From a checkpoint of a small model that predicts nearness at each pixel.
Training: 20600 steps, batches of 128.
Rows from expert 1 of block 3 of the encoder, named by matrix and row number. Rows with one number belong to one neuron. Each number is 128 + 24 x the weight over its row's rms, rounded and kept within 0 to 255. All counts start at 0. Numbers have three digits each. After the name is the row's rms in percent of the matrix's.
# gate: expert gate (encoder.blocks.3.mlp.gate, 8x32x160), inputs 40-79
# up: expert up (encoder.blocks.3.mlp.up, 8x32x160), inputs 40-79
# down: expert down (encoder.blocks.3.mlp.down, 8x160x32, transposed), outputs 40-79
gate.9 089:130135158148110170131130128125000126128149136129139112123129134122118117117111135142126124129174135126093116121134143109
gate.10 135:110137114063116078118118111129139124122136129126136133132139139132126120122130108127126124131044135133184118129137114124
gate.11 131:135134115083123059107142124121153120127121133128131134119150131127137101118124109114117132134079150131192102139143125127
gate.12 098:121136118124110070108104146147246129124121126132154130114129123119127096117117146117146147128161132137187098137124114115
gate.13 078:146132139170109162112127126111062086125128124116148113127101117129138135128081124139134121109212185111113146124119116123
gate.14 101:132143104120115051119113135147248142131118144144150123123128114125127090109111127124130146134173139131193078136135121128
gate.15 095:143124151148123168119117136125000121124123128123119136118106135137126134117124112109129127141185141104103139125128110131
gate.16 092:137129183169103153128141098107119119131122118146119126095102109123151142114101086123132090122185162111123115096133129088
gate.17 103:101119111098115087111107137138212125124127120129160129143143122116131093125123124132137140114128126142166088130111105130
gate.18 088:130132123140110054128127122141246130116104139149142134121113118142132087109106103118142126117135157119208080126129102115
gate.19 108:130138114122120059130119120125235129105137142163164150141120130140155091136105111141131136139121141115197076137119119115
gate.20 085:119138147118128070120132141109253139131113114145126116136145116146120109145114138143139126142115122113196081127117139119
gate.21 097:138132109136125053116140127114224117119137126149138149125116124130134111120117107123138125134147145128232082136110132135
gate.22 101:113137119117120073116119128133220133125147127132162112126156128111125109136115130136142118119125123131163081128121111126
gate.23 079:138123132143132177121118137146001110115132101112112113112125136120133165137114144126129138114147122123117140135142140134
gate.24 093:140140154139113043146128116116255129141128129153143153120162133136133092119140136129130140139140146122186077127118123124
gate.25 100:130130113115122070125144134109207124119134124133133136127138111112125086132123114115130128124163136124197089126142151120
gate.26 088:121131132129141045124123107136236115129120153151138128135119134131148069105112109126133114125134143123205080119136116117
gate.27 094:142126125126117047132117126127240119115136116142141151135148127131133102109106119130133129128132136126206083126116148121
gate.28 094:120126129131109058153114121109253117112124116141144127125153105128140089134137109151135123126132122118215109113140129103
gate.29 150:114136102066124071116120113121139124124137131128149129135140124135123112119125106121123122125040136138164123119133119137
gate.30 091:130134133118127053130133127119210125124129137142148135119129123116137101112094115109132117129137134120210083128104137135
gate.31 091:136121168186133172117138124133141126112120106104139143146095119107139141123119102137131124135228170120126111124123128103
up.9 085:116128158139140205121135131130000138117132136142133139118116118134127158130123125121138131114105147134081139119118139134
up.10 155:119130092071127064117132133121196123125128130129156127135152124125144089131137115133135114129042112130190109124133116143
up.11 138:120126104079141072130113138143222126123122119128145123121136119134136074128132113126132134134064117124190094129136126137
up.12 098:141121145100123088115137135124173108122123123138121125119116113141127131137135132118126126127073120131205111146145133121
up.13 065:136136136143115155135122115125052122103123116127104103118103147114124161102111155111105142144202131138118142149124133165
up.14 105:138125144107134096146143118120178127120116115125124131130130136116133137126122115127123108127071115136205119129128142130
up.15 089:142125158133131167128105151140006134120136138129119127121103104142127164124136125113104129147158144125100134120112112130
up.16 072:113121195177148157126129114123157116121133145129094117131092132136112121112140115099137091139174149148132136144132132122
up.17 107:146101135119114063135135103133186123108114126155105136110115133136133112122111131119120125126097158130184116131125146120
up.18 087:126117121101108055131138135134234116128113121144104118142135164130122093125107154105122126128111134141200096132132141127
up.19 108:141129116079126056136132110146203139128130134164112132125138150106096100106113143123124112141108122133189111116139138143
up.20 090:140130140106135049136108160121255133149136141130127124119148120108133101120116132130120136102093125131213105134139139124
up.21 098:137138116123128050136147126127226124115125143144110139118118137122135102121119144105126126124117152156209083118126115142
up.22 096:163142132129123057126158117130185118136116122133107123120126120118116124145131123116138102131095146127198124134146133107
up.23 081:140118129138103153144147127146007153142145127136148123124122138143113145114112133134139118111157140131099162132123147152
up.24 092:140139166099155093131145120126200125122130117132108130121134127146126143126127120137123131106067121125184091134126128132
up.25 100:111125143134143057137133144123224145131126125152139124129118112160139100125122152133119145127093128127192091118127126135
up.26 086:151115117100114061108126121143227120116116139134126132131130120121129137149133118135124134134050118134202093133126121126
up.27 094:131150137080118059120135131111206150121123116133137130123125145118113115136122110127127127126061133127193099138131121120
up.28 097:140121131122152065131120129123208130124125130127123145144147123137145083126108115119136130128091130150199084137124125121
up.29 161:112131100069124081134119136133197130109114119130148121142149130121139090124128113120131129132039106134180102137144110154
up.30 094:135122106102123082135126128132223121127129138142107126129132141140125107120132125132133125125082106122190092121125118141
up.31 075:129122184172125151143129131132135149110115146129104136112078131150123132113106139108105130133193165150114152139133104116
down.9 086:129175124101136119167125130119024146167101157152123120137101104137143137123120133121118123155104110134129122126161094129
down.10 125:141099202173132129110115118113095109154143102143128117137125105115145127144130088157162151108106108136187109100117132146
down.11 111:144135180158135126121141120121081151125121115147130130126143130151158138139131111119131130101145113117199114104140109128
down.12 093:109136148122111117104125150121069121152092143169149101097118094156146148145102135085149149112110144116137122151153133131
down.13 129:117117107104145115124135125123255110115108126122153121149136135113123123124132129118137135126088114117112132125117150125
down.14 090:140086200112108062143126128142061173115132109162138129111144145109171106135121137124152116134129120177159079126100154093
down.15 088:192104113142152091142141116132038170129132155152114152130104126153158103104126179149149097149079153156136138126095142129
down.16 119:127138104137144102148104138118228149117132123103110140115140123155121130096127131143138142123163157118134150132103096146
down.17 094:115112157159136098132153129127081146144126144139154110136077141148138134108140110116139116126175147128100114140140127144
down.18 093:093134180107119113140103122105021127131133119157107115160134143154132126119093114132116113136089129127161097112144134107
down.19 100:110142197138125120102105115137031154151150145180158115095145128152143099139144159136145106153140094103160095143143117137
down.20 092:116149165103133127127120110115030148138144114147174150134132132159135112088116102131128097137097116107153127151132086113
down.21 097:124138157127153152148115121119039117110118114166175137130158145135161116114110174112155139133093118123134119118125129139
down.22 093:075113200179151104113085122115063129132143120157148156124107143146152129086114139116133129146128176152125099126150080136
down.23 083:124158119120109138139128145118054160121157142127151107135119146156140105123158110122170136168138151129150153145162126138
down.24 090:143165180146089116151139134144046150153128101185126141133114092153146124143119120091139107186117109159129089123147115149
down.25 091:129135197124072101155113137122056146123131099123129128129149115141134101095124150134120129121154112169170113158127141129
down.26 086:122132145139150137141155136084054161129148141161127159164126121138155125110095113100155158132080135143130137107145107098
down.27 081:129130173149088127146123122123063119173117133145180157120139128131107150138146140158130142112091105114098099184073097104
down.28 086:122126187124133150147148130116059153121135132137136136157147102099166148122102126092122161184130143108081161121144131128
down.29 131:136132204174131134115116114123104124134119137144112118123133127123158121107149108119135131154113112111203103129111131113
down.30 090:142133164124110167134130155115071144142117106133159119113149133099178146124138129104181137142063149111132141139177121142
down.31 115:109148112138130074124130121115234146121099104142132104113096109133114102127154170134123146114137139135172125138103125161